From a checkpoint of a small multi-label audio tagger.
Model: mfcc input, arch ecapa_tdnn, norm batchnorm, activation celu, depths [12], widths [384].
Data: trained on melodies that start on their tonic, played by one synthesised instrument, 26041 training examples.
Rows from block 4, named by matrix and row number. Each number is 128 + 32 x the weight over its row's rms, rounded and kept within 0 to 255. All counts start at 0. Numbers have three digits each.
# fc2: squeeze-excite expand (model.blocks.4.se.fc2.weight, 384x48), inputs 0-47
fc2.14:122131108135144138139118106124144116190137124160101114101127136125139146131138137160191141104108109206109104128123108129129255066129131137158128
fc2.15:059142162177070128104087143112154097168129147128083134123086169100166172149151135142174059099080130103091152090153145101111153106114132075120125
fc2.16:116137188133119154159121152145186214138172149142114149143136115152139168146139111128163079092101175141100055116149143163092129183185099117105132
fc2.17:195105154131107102122141139116125175152142168128148141138133126131148159141066120186159111093130116145087000142162114129143087141131153113155136
fc2.18:170033143025100109098156159127171149169137145135105126157110118120142139137120142136095170109208129174133143120161136125103144124168103118144119
fc2.19:175116176065065121159181189118160155104116119138121150097138138196152130118121098140121098106135148199081155117126162124164131069150124164123107
fc2.20:126169119131117139099139085135101145131104136160148146139145134118106068087088023150151224138112081139112178117134137106160129092117106088096115
fc2.21:233117152131099142109153140141151109107158114149090130115125111145108123113131138068165103155141154082051131093059084116130111164116086155089136
fc2.22:144134148090094127133184153132127203145157128129158134131162107113124122158151113126154153112079080050130104167082167148156115177189174080100120
fc2.23:142075141122149116088141173136127117100113142146137150153134124125127126111138125134147079100152157147118000140130152150135132138159136133120093
fc2.24:137092147089094118142117131125109160120084155115122125110139088151116129142087107132161096120127117144083098155238181197066079124136146116104170
fc2.25:193230140073097108117138117118057126129065121137135121151127155094138157119128131166169162176125121106128155142129142169137099131175116103167166
fc2.26:128084125051123146123148148102065151130130121129163127130145085054123152152167095147108094068091108187094172139157099104081082128117165132125137
fc2.27:134111131136103141149144155132109154111164204142140100145118065148165170106132118051112126131100097158118073131036147117148086156100147178119161
fc2.28:192148144120144145183112122130163154089173159146111120141131172171141152110079150143109110146069091123118140164140162154099070166179136170082188
fc2.29:129130154055143189087184135127076125161167128157137113162132110122132114162064175199076187145107120129151149127105134173113107121152144092134115
fc2.30:157108157106095145172083138124178195158138122200129113176114139108129121140081229146134173134108149111123100154129142125130085143171119122175155
fc2.31:162164163105064174099147161118098090076076124128093100146118098158144146103110123120140109077052147127097169179105148118174078140108170135135141
fc2.32:133092133057068109144080146140123128110102113126163100123128188103162117155111149112138123161112150128094219146164114136107080141144208112174136
fc2.33:139138115087143091168139114127140123119115143085161150171104171080120120118167195048123135147144149103040147090124169133135136132183098128080099
fc2.34:143076138104162116122132133134122126099153210113151127138145148064115078097120121138084131104160123154113110111076068110165148141132089186170206
fc2.35:101115133136140159149133175128165150133171178160134117118180120112139111179127134195143099142114120139129165082124148182181120177029103089153119
fc2.36:156138112125107056097097124135160166110155165102121117138113138109152155139061132175150198110069145206101100121129115143188170150123131169106130
fc2.37:153104134145151137117183092132141125096054055108138168134185161123130123080120097137186163096141133128053139185116111150141172094121103154113134
fc2.38:147120074185158134071099093126143138097133089118111150199155148131129094076093173135113112145131138183094194140057093139157109125156126123156150
fc2.39:132057141124109150069055142126168155187128134130067133090134137101134083140142092142104102135076158165131132073170131082148115154151183108126127
fc2.40:127107139081159142152142139137153096078199143133127133110134140150120150082156121108126118159145151146122166114155000174130101133119098115132098
fc2.41:170122142118109136119149092126171118156103181070141112143109127137110152113216151075166160143118127143113101139079211069147097144123155148124081
fc2.42:102130117113095084108143128137149148090159146109122139143123155111111102096196169108119098125129100049132124072101150103109251136116136130089131
fc2.43:154117162116112157127075156125182124116125087153161105123127133134110125113194119103104075041157142180093143123092080069096127165114125138186124
fc2.44:062133238124147096139101100144119129127080123121131130145170139112122167147086077116119119182096114172143137114092152112146130137142170171077080
fc2.45:083092103105096119073104117126044121159133120074172087114120095118125080101091136140070077144097129107157128094084155111189120105095115103121114
fc2.46:116085120178152111150139148128134192110120147124128162146152208165153156170133183153137112105093136140098155137141060131160107148186132166097060
fc2.47:147165115065101082094111094136049117109083120137108103094120126119125118171102121107129114118110094112070113176112134086148137098090206145104066
fc2.48:149178122117136135106054127134142183088146124155071138085090188132133179125117158109157203144139129141116082092098112164165173150104108087113137
fc2.49:121139134140118167102138163113139152142128125198113083162134112209149158147075116153142125086103188133103136167157092145150101113038134149102174
fc2.50:134101099119113088152110138142131200092111132094131092153128109152123164162119091118127157199126119124150102096180109092077228128149166108142086
fc2.51:127104143133126098152125132137150176136103121132141098202140124171095047094144081091118087095135107196129061095134125118193124138100088136127088
fc2.52:174151087122131151114129175129144082140134077179170131088167134114133087159160145144138192127076098154077156065087118146173180154118125094111121
fc2.53:153094112093173135144150064139177073112121140185126120154165073120132139113146088088141177150168102092090114067123180097134101189145134140126131
fc2.54:117183115055085136138110113104113142125094136134146151145106102090136101093100111124131089089128125109143063160094130080105088230089153136121087
fc2.55:116102148135097136175079138153131197070085159070125122139131208155127146152132156119130115124125107104068100174101110127099167125160194129091140
fc2.56:147198108077099149097136132152119062125139145132204153085094169073113143069101123110122164138091099134125164116117150138117105173080149081113143
fc2.57:123106099144112157144150177139113078141119138155091118173134169147142145090130106172065130161098136123109126130115089111023127161175170076084145
fc2.58:114122176104165117114167092122096189083111159150106133135143101231130139120138161104193131155085107127071151125148112141106093153091086153103146
fc2.59:169113161098140145091148078126159114092142150106156155155125117138147078085074154134092081123100152142037170094144153176087104172139109146097153
fc2.60:110118175150158118108136115115151140131159189102158114129103097108123152166116120098196144179071106199145165132173051170108126134091135119114082
fc2.61:117132124150134123152154122132037130131101181171149171141148099120141107166203141157105139153046148132118122138098165128159088080148168176149153
fc2.62:114105080106096148148124120138167193174128174110163148122087151051123103165074139098091072136133087104097191139101145150092164153120137150108116
fc2.63:174151162138208184112119125121139094129121166108099144119101134199143112134136102122191148138106016142102125145140172132109133156154096130145124
fc2.64:103020113133137143155119163128147115144156123128135130149109109126138182095194068177112099068077154137126159142162110163194148137123148125127133
fc2.65:143065094094145147114208114137091102092100128123107137105095091142123153142194138173115140154160178077169106150095159081139090124093171125098151
fc2.66:129069109089142170175106105122165144118130141137093167167119157095142112164167158163134089165095150105060140057177168135121150160117155108124183
fc2.67:087093141109093095131123063122140098148152079124160127115065189088159134136166115137138143121052126114153175140129119119111050192096140117123135
fc2.68:143115113171153091113158134129145144136172131112164140117170128049130144136148114185137112131098143081111132151130000125118082156145112117101090
fc2.69:180113151130091120213131079116133138127116109109127111153112134079130136138075067170150163104077125137113164125169150099119136172145090053113176
fc2.70:188171111113071166117102164093166103090100156111161116163124106098127146123083219113184134136104130113109087122087137126122081099141142081091111
fc2.71:154124144188137100127112136104104189137092117156133127100136097085113128128126131113096193195052101140096163166068110146114132175119091189137115
fc2.72:121165132178193133107068181133151093172120137172119181138110132179144137131160148175162087105099133093145154125157172132143161191169143169149125
fc2.73:216125159059144161108132152123093072039140149102140143158111120143146119112122096149115124120166159148109177148165153102170109113183142130118165
fc2.74:117114125136177109179079048143141115107110155104104139158117111151133154143126156139149126093143140165128120024085130165132107151126196168170162
fc2.75:101182078117149119091080148134167147135159081126134115105139072089145070127110089151056110130115089101149165134087119116099166199111139107121087
fc2.76:128110151120194173151085019117162128101117157163108151147143174137128134126080116106123169112157109143098107067102110101154134130134199100133129
fc2.77:105126163127092099121139150117183159106157187099151150113162159113128129164080100171086115131127125135154155147103178101129008174133141145113147
fc2.78:135181102096098185137125096135175099130139146127201146101129168115127129110137121152072136119094114084108097157142102129158243097118130148154102
fc2.79:149139130062115119161127043133141079170193145089122131128113107119107112096170102086097092102092096135116132170118135141097090187123126137060111
fc2.80:111179052123139179165122171123162067124143166131138164140108093103126133108149101041122062154115155143105122127108134186139138179110121112155135
fc2.81:135110153168143098117161103112133077114141088157161111075115169153118095114087031094124100089147082134158140150086120050145136110123144106151088
fc2.82:145120124160133138123108115139164140151131141117143000079132132160150146133189155160167092105161132156096158138125164128135121109150119103124136
fc2.83:133086098143146155121096136125114046043118137141160157157146097111144158134103126152152111163090173161088163157158090099152108150095117126197172
fc2.84:171120145096174163121119174131108167011106129119166140137167168089126122151174106108130184129123136161127134107146209110148135120161147124108124
fc2.85:137138135132164089197180155129106096152121107124113121145003081080144142155072077141135100078131126123105159131135112120121129154128121159136108
fc2.86:090189125135169139107137131143181109102112135115130164108137102120124134115141086124103129148131157168132126132071087104051141164128192093086034
fc2.87:112127068067202114146101123142165138228105096108144142089118122122125092124117119136050099113096130135168103143151163095136145151112143089124101
fc2.88:117116118073068154118103151124124148133115096157124138127078131091128128093150120132145143102126112132154107067181053151155097231108173148124090
fc2.89:085104177165098074156075109130129075067108127168129188128111140103126114134105166111111113085115064123093122129134105135071138143179141147176173
fc2.90:154182139141133116112077136123182095123099180131158124147109147079152138119107117143193157135075117131113117103205160169138117097183060127131174
fc2.91:143114149105148178151067163121140149107131147112134144133123132161130105142219104069167152177135151096102134156125162177134120189176087155115187
fc2.92:159082099109135071158124100129198131104129162159100128167135096152132094140087079155077078108083108121124157142129207155139089142096085105119098
fc2.93:191120119134062083130131111115193068112122161120149086131133185086133124140086202106122130138106080064097146109131110159101110160129165127132113
fc2.94:119176159104157100139105168114164082099126081149143150168119199057152144103078116080126122149090126112098103138110056126130170105142096154087115
fc2.95:151148121192113151099120102136183195136127168165058107149107143097138144070169099141118123114071164149080114133177142167131168179128130162117135
fc2.96:131130064140161122197094072124142127146115121132145056217111072107104169131114128124118116147127114110086118138099169176160117189142121114100117
fc2.97:140087165156156159132151147126077108110209110129101114123133098148128134172115133114125143128090146112063143116095112187199216106129104157162118
fc2.98:130170102090142119160153172148138144108100124164085098117094107158146162164144130110095164142131094125112074180111122153070175179112133064096199
fc2.99:108166135114148158153109113132137118187107137149084107142114181138145165116118056151104141132115145120136128057117199106132169168157208089122080
fc2.100:130153082165180125093136148134172117081142100127133152112110028179119117122137124114108100135155130147135150101113012110166122112157109142107136
fc2.101:153085136085116126143169124130123143146125152125150137108169167122117166139193126078142138067125143113054144078146107153132180033158101153129156
fc2.102:133094154135081028185135097141190150093149138138132142138125174088134112157156161185144119185072128117114136120156159125091091143122100097146127
fc2.103:123082110092117111139120100128125100178139128166131113119100109138119120089145145110143093051135090158158146109107080162104255101125132138149118
fc2.104:087127141119107139127149105110102146110149114115133108167107101132113176062097088181129135127125098150128107151128093135138249137139200156072135
fc2.105:121088138083083121148157154117132205158113097125081144098137158128119112100133106070141121203080142141098159151179155163151139179158140081141089
fc2.106:110130093159047090178086129142148152109149140079145128115180147101141154120193137099122106164091176089089163129145129162105153167122138160106191
fc2.107:171103146137111195170109106128144163152153142170105117197132105169117154153091181149142149120106094112071157136185095128150146148054138138098168
fc2.108:109127129041137128111149155141141140170152156114148152169107089177138144106161085154166125028108157117099171134129153186130166150148148124153165
fc2.109:104078147118133087150152197135135119115102112082135116154142131148116126140158167140094132091099114132113113140155164070014143139161200146112106
fc2.110:171206152132081104125146127121116140122125154155155128153106122134173081118050131130097126086069101133115105101120155081175128151116060122078085
fc2.111:127136032123170175162148134108123101093155144109117137124175097123112106166136134100083121152148102120091135155122142104122105127098169141233180
fc2.112:133087113108096119178148135116157082083131157146138141153160097082124116169165162094163068132091137166134144074155130125044080168082141122112153
fc2.113:118121146116106146075189132127162131127096101100079141183183117171119175145102129075124092072102153143154126123141071140171150171096143126079075
fc2.114:183091104180065093135062138139190136129142155116139121137134078094127054126111210138127086131121080143127118088107148127134132138110139130102170
fc2.115:112100103109115144203129103119090095156094160111159093142137040070139184165208093096148157168094115140130117122148097126145111124128140138118098
fc2.116:103144118091156178090143093120129205124124075143084153150106094091123119128104121071151164095052081204123094133140122105106152145151137119103149
fc2.117:090175168163067206107112165141120147120120171125152107108100129150142131124133146086139078180076067193152135137143100106119077120135099107103113
fc2.118:111132129108131163099116100118160188128149132120094109149113178205114126105082059143130173159059167153113089115174131165093135124130121096087179
fc2.119:116080107149171141092141116138181152153103175112093026153105112138093163164151101107164143168110138104055128175111124122128104107146124097089099
fc2.120:069096125151110144137160119120133082148146141100167135152095118140114105100225102139114107122085119162058129133125113120168120039099143119162078
fc2.121:148212097127107122156110151142201137143073074149085117121131093123147148152178080136103120150100084085103136155190105158152152181110126118129118
fc2.122:140157143106063162167000132123133142128145081137143188151108148137122144121192126137137144117125169109118125152140179120092106137160106154126157
fc2.123:165115118102161118136129099125146159077176171175132093111128088179117109119118164130058115139064129183057161122103110100102120146142189134139164
fc2.124:122136047188155131090146134121157142115173140157176131087130098096120077176100056108093143139111116196108156154108105136099100096100130134087131
fc2.125:111105147098123157195120082133175075147138108100093059121130177101147116133114063095082087187120130176106137167151172144152118153140115162109134
fc2.126:138155118154119139135106107138083138122099139125142116126093151118143065090172144114179152102098140133135151063184146143100242080141095146120170
fc2.127:131102125152129112132095138124161154112098182114149136194123071086141170155147161144114183195092143129130123137179144126140135138013111136112130
fc2.128:167143142092108129104177174134082129095171114156154126092145145159134066174028101113110128110126153158121109079137128069140132137123077111145085
fc2.129:145130108112110204085125113119193124136127139101148111128111101092114147087181169067120151140101155151106110057176114043097118121133098126105110
fc2.130:136122091139167120188087118126125173106109171157129120132142239147151151107131119185095152113123116118125152150126092152082073190129121091097097
fc2.131:136119138053088192125118149122136175075176131133122115160112124149120167111107148105091108099106086158133143162168190127097069119135158106162197
fc2.132:139142107124176089141150129131170120128141147059131121112049130092117142087176040141102180125141104110097155154056146094123133135123167109149154
fc2.133:162164106217116142076156093148092135135124079093171080135142127126133151107165136047116106141089106158118159085130092102159112164137114117114076
fc2.134:134086134106092121167081155131113163171111078148111169140140127197146180084154069103149107137091137152145144124129148125151101121183064138158064
fc2.135:166127107103137127109088189144148142163114093106106085144111126110152141134096142148111158114125074075105145172153069093138173216123109148200117
fc2.136:122116132139099177163126186137135176133137096139103130146122132151115122108168129155183163119082164105104163123137135077018124150142198100128165
fc2.137:119124225159143108097137101124153143147095142187088149103179110164101154171139158120169171147139156103111140112128118122138127107147127141032181
fc2.138:131113067118121115167159192138121129145117115181139104165123128152125131108126128151154130162085102068101091135132192175107099203101206123101138
fc2.139:158062142106084110154167150129096120074127154095144132132159118151129169139172132134149172120180130152073163119154183081138123188161133088151066
fc2.140:114176114147168082227135150132108096107072140118119141103074142078151130100148122128139132124086093114118104131101203080146132141096130165133073
fc2.141:115103130118136101110116225129102085104098115118132125145121130135132146105135101142153145125111171115126150116137129122000119116131213104118147
fc2.142:199131140130049186104096150121128140081122156129103067090118140196132181143129131094116137134140137063086132108130179143138183125133122130103103
fc2.143:152111104104126103098146150106118148081120133102097049134126155117147131126146147121157130102128143065074143097119124053154173067145070109192087
fc2.144:088175144094134185107111088118175054092122101104118085088129102142151062104137187124104162121083119116151121150117139100146083124152145133078075
fc2.145:124123135154101144154000131154148158150145093151117181140113151130145164139178156128127099133153139151059113170122130142121127107140108143154159
fc2.146:148111084134123103136121151143140104131129122134157156138192147179132179136116093127156096144135124196142143033114118088123091140106101054135198
fc2.147:126130112125162098123209144131112170125117166127145112123122083131113087167095142128165129069101093128155085084119178165069078109069152127158078
fc2.148:148148090097129127123138089129115166050112124151129097157120112113106152065134132175069170117069153139160130108215107171119137145128153152130067
fc2.149:208150104141158095089117133131197114103063116126114154112148157099143124085088152156155141123146134150056135131106114118147098203148139131093185
fc2.150:189118132125080168132108162137130098156125130153169055110185131140121104085109150104181168093109187096105154162143130124116107110108064080083119
fc2.151:129111106138153104111143093111182131141104105088127122117148076141137164107115100147152110126076127163073131179037134205164182123176100147130143
fc2.152:138099150132082055131106165123171055126160120114151152134123090116160136124159127141107110160089143157140142094099187097075079147095139161052139
fc2.153:181127097111115103053171128117088181088099154172145142127149077061128168169109150103151162141100144149126143082072127118168126087145116151109159
fc2.154:159126131105079107122126120126138132140092122105162135086152104082117132109154108203069030078140070119100136132091131177114090143149097109142088
fc2.155:141120127045134101182119137126088112077118095112074104143124194086116163127126102110100176118124155100136103075163105125112097120190093102173094
fc2.156:118125127124113151081065111097145131101146127131128163120189121145109143076138220078182099101116074107104090126110105124141119125182160102133189
fc2.157:118104125133145146207164166128157130142115122134141133125000097105127124150108153122118117125109122126120113107060165123161153132135131115104094
fc2.158:185179074075171135161115172143173134177090110138101093122143115157124108111066121054176083110066130143115129126158144136147130140157114122098117
fc2.159:106120153121154135109123159121096146115117146119000161089108130128128146085161171104086104144080153119136129125174136101173126136136143114153125
fc2.160:195168085137086094084105088118094100092091145152134064123144072124140115108144120117144146105128138113149109090105120103174105143197130184080174
fc2.161:133127130102114130180039167138116095137106084149113144130135151121126146165162142182144163188141143091089105171131112128114151155195058147088100
fc2.162:166095136123149111175084111136113164175176121113175136130088066202111115108098158126126121135075101137080143135161092128099123127156148198078159
fc2.163:116134161119155140178079080130110170148181116095164140121094134140142119158134086183099143078090085112109096100136142108151129176114042159103077
fc2.164:105220088151075094135143074132140119098122159121128095137127067116129110136110179157087096124123115098194109104096115084072092131124086110106143
fc2.165:187102092078132126120145103134058104094131151107173153115169153137122133162178108146126089050051159144094127164106135108143096107124179107136125
fc2.166:140140145082120137147114154125142175123140099132147139192116145100121176180090117097098150108116050220072096095137146131113116179138135134073124
fc2.167:101097086170085088116090168115154086132122136114114158120091135132120043075083090133105089128109118067155155115105110143142115061070107151113134
fc2.168:185155095150113141114120172147121115118120095094108093144109088187102106105106161071199153080085104127108122126107170109192164131180152130087153
fc2.169:091174092112064102137174133122160105121107137095157124158151098085135097101158175159169128151132127088093136129073126082113148187132140153098211
fc2.170:037235129175133126117118114126144135135124142095133143123148181106144104109086141174146129094092123099078099140161166138088081117117170121130145
fc2.171:108103136118091094109137098100082226128160190182116163107111164099113168130110098128140103114101110114097081142101123163128107082082156103141178
fc2.172:216152121119103089147130140118051105133134105135128135143149127079130185148133087153169101137117088212102136085146159105158157110087095143109150
fc2.173:126174114148154084141104080133159160085104157109096142113059145098148102152190172163139172155125108161109141135090151141112130202150126104075179
fc2.174:084077186100148115138126126142120062100130152105045150100146128128132135113139182132140121112089078123092173186094111104135110117097159161077082
fc2.175:112161149115117067128129086139107091051180108153087098088082165101115073164150127138131093095117101113117108122096147092130206097129107123120078
fc2.176:129147076145131132157149129122176188160119116144081132190133200110137150088120141080103131184112094104077141185176167137101121132146113102166165
fc2.177:130086112060169099061145195118128165157122100130144140112118162187120084140169108127151149125126187165080145123124165119185140148133139087157166
fc2.178:078135150086079072121133119103125085106109113119106207127127095070135096126122168085116063158119124085150140059094105114134153163108159144164117
fc2.179:084133114136111128084116089124100127140146106100116137115115164134136139125119130093151123154105130101130127112146114110109255123120104131135129
fc2.180:102097120141132132097113152143198181174117155051130121093116158149132109077135110136142159141095099053116104099119098127102196096128078095128093
fc2.181:122073164051165159135125166123124082149142170108122174137178129128098138127149135127141116131097058115104202153095164123116082167105072128156122
fc2.182:136137122097112086092124162134114111141145153119124154199141124166113138067137102143138100116137121083145103070125120168073238147103150069118116
fc2.183:149121173104124107120113059120095106175127200078137107115136093115126093107133197081150048097119121164147141120193130134141095131156150112092114
fc2.184:142230122141141124159120150126164119091078150128147085120122137091128090155112087119087149184097120142084137098193141201083146098132146122135135
fc2.185:146144000102111135154152142118171139109144100141118112166100119153126147124146104116147108136140141120130109152101162141114143120118126104226150
fc2.186:099060115166131101120147082133175100070158138129173089150137123163126102107189135151168135139097109175118142111133088195110104067154184132138135
fc2.187:126183140134092062138142055130148126132127120150098122109129074135120127123149135211203101133083126108138134133073151122100132204104120092099129
fc2.188:129120167152111034126076193125126094150103140131136116072139082121133119117086085122117121128109200122128089089082086131158163142107074126114108
fc2.189:090172118138124154069148159124141069125156126099139091176156192152139179135080131147117128152085074134076130171125185169151159150165126104117160
fc2.190:145151144131135057094107175129150072157071142142141152120147149113126035099109120096107179186089136115149126093108086093128107145166141098103165
fc2.191:133103112047107061131140179128082156154162104123125154116139105070133103166161092145110149157091129107137135121178101087134119166123094070065103
fc2.192:141169083096114120168112100114139167141140136158133096093119117109124118091120173098149098094115110136137100197182223108124187159112157105097076
fc2.193:126031143059136135149171142131178139147125102142105131128135139124112098126146122171139077148179129162097134109118062076147052114114131162108103
fc2.194:103111161008140145144151161123183135120167172062123121166115139153148124129176112135147126151137168123087164142137183108129130071161131131123142
fc2.195:108154128071111127133085116135049117086134167127156134123103107159144113087166101073108099119102112216166108157103076113143089160130160151089108
fc2.196:121148153059106193136115147150129148125134186116162110115142155174144119108129185093121112145154095083076120146075032105149112166122134121094117
fc2.197:095109158118191140130128150117115187135105112113123113126110131202132113107158120133155156167131000100118138148138107140135119124117136120168125
fc2.198:123168120084145152127103159133107106095126163149142144101140134191122114161172146134199137140136192164106115142172035177136135169130081115153095
fc2.199:113130151087099140140188135120098112081191119150065153143132145137115145153101172156171226143097121167115112144145148139184110087150087161136127
fc2.200:145120131125120131131139175126130149101183095145113167146145030104144124149132233199119102076106099138135125121085135093135105124119173150120141
fc2.201:154197090168099152121107105122120158133147158134121075203129138100144092081098105124140129198051115169127138142155183170123132171120147128111131
fc2.202:194155108183183095086141117140108183090085111118138123075139077147119117163117068134115177142103143134122207090087128133145126148127099148112101
fc2.203:146153076065139170139166048133168124117086119152108118032143132145133114132142096115160097166163139135116111119106115088102148160076092134161154
fc2.204:125171108081071186161170103120080128124185140120108096150145119136108134133080122122107093118059142166105131138139150071120078176126193114087124
fc2.205:161116140174157133105153105125107149101149143108191124090132117162140116109217105082104121121040150189069114119151136159148099130097129157109092
fc2.206:160125127060117212132148150135096162149113101120163103161126082186111107089117206083163140157091120149139159128155104143159066159131139124112122
fc2.207:111090151179120156156118091134153134096166157150107148107105132103112140120129126103095179126199118074169130163136078163103126107094114022104148
fc2.208:117123106152106117137135149144112142162113188145107150072180186125123108135101120095151160094071140131110086123216141179138106111092096054117104
fc2.209:124065120067081131116076130126159075093157089109145155109113138122116107091157117131127108119140110065117132150134115103118110166185115081036088
fc2.210:085148124134137137135135139123106116167158107106123000107168153148134127142158169168105087113147139092104146122088135125168131128139101096124117
fc2.211:121126129147129126142160164140157160151133111108122124121000109152129107150122079132160155066162139118074137083131106092146100121146130134097121
fc2.212:164126122136130123107095199118105162153201128122155126188118076092138099115127185188092142164101143166112144142136177106131193119115157098169144
fc2.213:177114115152140132165183132125153093096142159079127138113110021077110120100150098122158159110114116147153171170112139130094136169173158066153126
fc2.214:153107137164134140085112189117139093062160076153115138218135127093126156088147181124109135194075117100098127122077126105106133123168137130105124
fc2.215:117116150140113154115192156121137132134160117113132124112108089170101091077088025147110069102103101113105129136170148166073165096144097112176129
fc2.216:119140172167136124143127120133146186120153147109114095152121106059180139120105149188125099158061140164093113120083219174116099145103159117129156
fc2.217:130120092137119101136151144127148184098121189102123116130120095113126164137144157175099129142118077119138166058156034137134115171052097133162161
fc2.218:132086122053060122159142148138123151077135132114153108147121103128119163154128125139187160119065136166121145133172214110135117095161168161147077
fc2.219:159098125111151121160144083139162154127215105114134086112150116088127110113085091141114179138091141078057167118156176089098099145094122112144076
fc2.220:177144104088090099128129109109131133161084136197165167144132161076118122112169111098133090104080111195141132088088108121153066102119100099094082
fc2.221:152092110044118110126096133131121145149112124129147073155113109088138081150101046117115071120138125148160118164180186147100169143139178119179115
fc2.222:128098087150125174134192163118151161129144149098075141140099027160121111163121139146165056116089108098093090144125100129100112098146101113098106
fc2.223:163120130114152146122116135116113156103091109139105102164131122121134130201152108172173147136128168086110120160134125114113212195035094096087148
fc2.224:116180182114143109129177109134160129127203172135104153218093107075141130122116148143114101179083110108159185087148123102128128162131119125172133
fc2.225:121117111179173085150084165131177187184150135119147057157143081112099113152110099158153166098159142174122102139111140093101188133143153112160159
fc2.226:203111077119112105066102091113173092103166149165135101122134092120124128118128099123185087121122113210068169115138129109139122086140087093117119
fc2.227:146147086117104140153139169140122096048189110134113138108181141118108128103114161142113135187087137038109126165115161120136138161127153191164090
fc2.228:118170142170150150188090149130202195103110140154148130092131145130107099157106108090152159139104056176067103139149094157126115079125120104108108
fc2.229:146091093124120085184131133118163147115107137105149148152084126137126164173188183198112156163098141104081116161159192129111122150078127103185107
fc2.230:145140144069084105095162166134124140127149159143149116129103115128134100089155039148131054072125114114117158155072157140141171110190145092151158
fc2.231:128093131104081095203146080121120114105125146116185132122175112144141129131105087169117118227100124128107121117193111134068128144088170116146156
fc2.232:108113127126147121151166142148150157150147131141176014133089161134148131098136079121120129085110165117132078136164155183170123150160179150081088
fc2.233:191154151139113119129130150105179116151150153166163173107129216120123065148153161156134103118132144140182177164139140161156100192142164142123082
fc2.234:122101108124082161108109095118115132147144115137117141188138125138098118155121165129115133108150128058184148180156061133076039157152185165124111
fc2.235:118144151146176124111152136110144139131117161137062120094123090031098111094176157148161107165083127090131097090118194107166193135127122144138107
fc2.236:109143155141126141106162086128196122177079126104118167106119123089130096108145221112122094151057078143124121147182099146155126087124104109170103
fc2.237:094142129120138182144118165135159121120119123159169124116005128080120142152128136137105204144130135148082110123078132108135173161181144086122124
fc2.238:184127134128161093102144133115189120093142114083151096118124155144126164148099084110144181149047147176145129075164149142155133120148051128150082
fc2.239:164129125088124229123122153137116144142127078112139143164097142193115152092082142076122149140101144134101117108133075133185135143136097088063171
fc2.240:156154107119121160139174139116114117123061041090174117153100106087109133142158179081143078133098153114143165135118089087124131160109062157101097
fc2.241:144084161118091121180014132142122160155199116115160173130136124115122130084109096159115092106111153163090126192094132146123128121114121134138174
fc2.242:129119113152109157142178059124142144115057074105124147154174124171145087091132155160144116171138143152060147148167082077146130141149149161100174
fc2.243:139122176153156117162111093116109156107137107128090108126158141168133124188105135105138141103147105135085127077017140119169117137177075114062151
fc2.244:159087141085098147136116083140194101099080177130158117135162130125142077176091169089142197158137116148106099121080154154142177123139172146140171
fc2.245:082137128113098182176123113128117113064158097145107108107111167131127143075096158092134111096145172170105158173138057106184117141114139200116094
fc2.246:184110108079087164172162113155127123113114073117156127172117117160115116091091128091189176092120120145111137116204101109111105130092071085130168
fc2.247:136134101056144104160130147134143148167087119079101054129114128123147115076138155138150134170122059145142164176131194144094138198147159149124107
fc2.248:117130146129113177058101157136162145148175088144174107119161099111135087171144113152147164107118061126078126092112069144072098094108071141107112
fc2.249:193208073143128073105107107123176125137191108092080124139124162046138134115144135123131124152069119105084157138129104085129116155109133111138122
fc2.250:189106098155069096188111148133123155120143100089154140104155134084118165120140103143104116161152141086032135087094129139182145118143079170111114
fc2.251:083168139112080096063168133131094077131135161125161109186167128119117102139103116072100082144112085090103084091155147134177135166139108144132186
fc2.252:136139069125129123127138125118134094113116161142167052140135067075133159164136110147171134114137062119099150129134213195073129115145120112159094
fc2.253:123184124138083122110170089128176161140077158114142077131119133127129096125137080100133136223132077137102162108148082143122133134045094112107109
fc2.254:172130135117142113241072125136095113072126106117118137155112163164109133159105162115207120189127102168089151149163122105128149112098115123149134
fc2.255:088118108105107095103115150114132174118068166129126132178132103132137139193139116182107157119113174072139131119140110146124132140000120109102119
fc2.256:142147160000145097114135189116208107126095135099105122154134139158150087115130124093131132152129160106114151110099167134145151130163127141143161
fc2.257:097091008123097184105149128124101139109151120102132109133119134114147148133160101113129173145148140065133148146127100191083142176148137104181147
fc2.258:191151138143107156173145155127185129147120148103109082176044162110106120167129180123084094097102115103125132115130114141202096159124152121088089
fc2.259:150109127121074126146103196121166097156138121104166131162135054110123106116151116141139141088110174185125164121134107117094124176071044145088153
fc2.260:132083114146101161116135154149162144158126176135143103148136109178136086080124166093154115129054150204091086120104155110072177096164165135096119
fc2.261:133160104128116172129126134145110206110108196139164103190129088130121141206166154136125169090083132140125127116181194117120086124082118141130111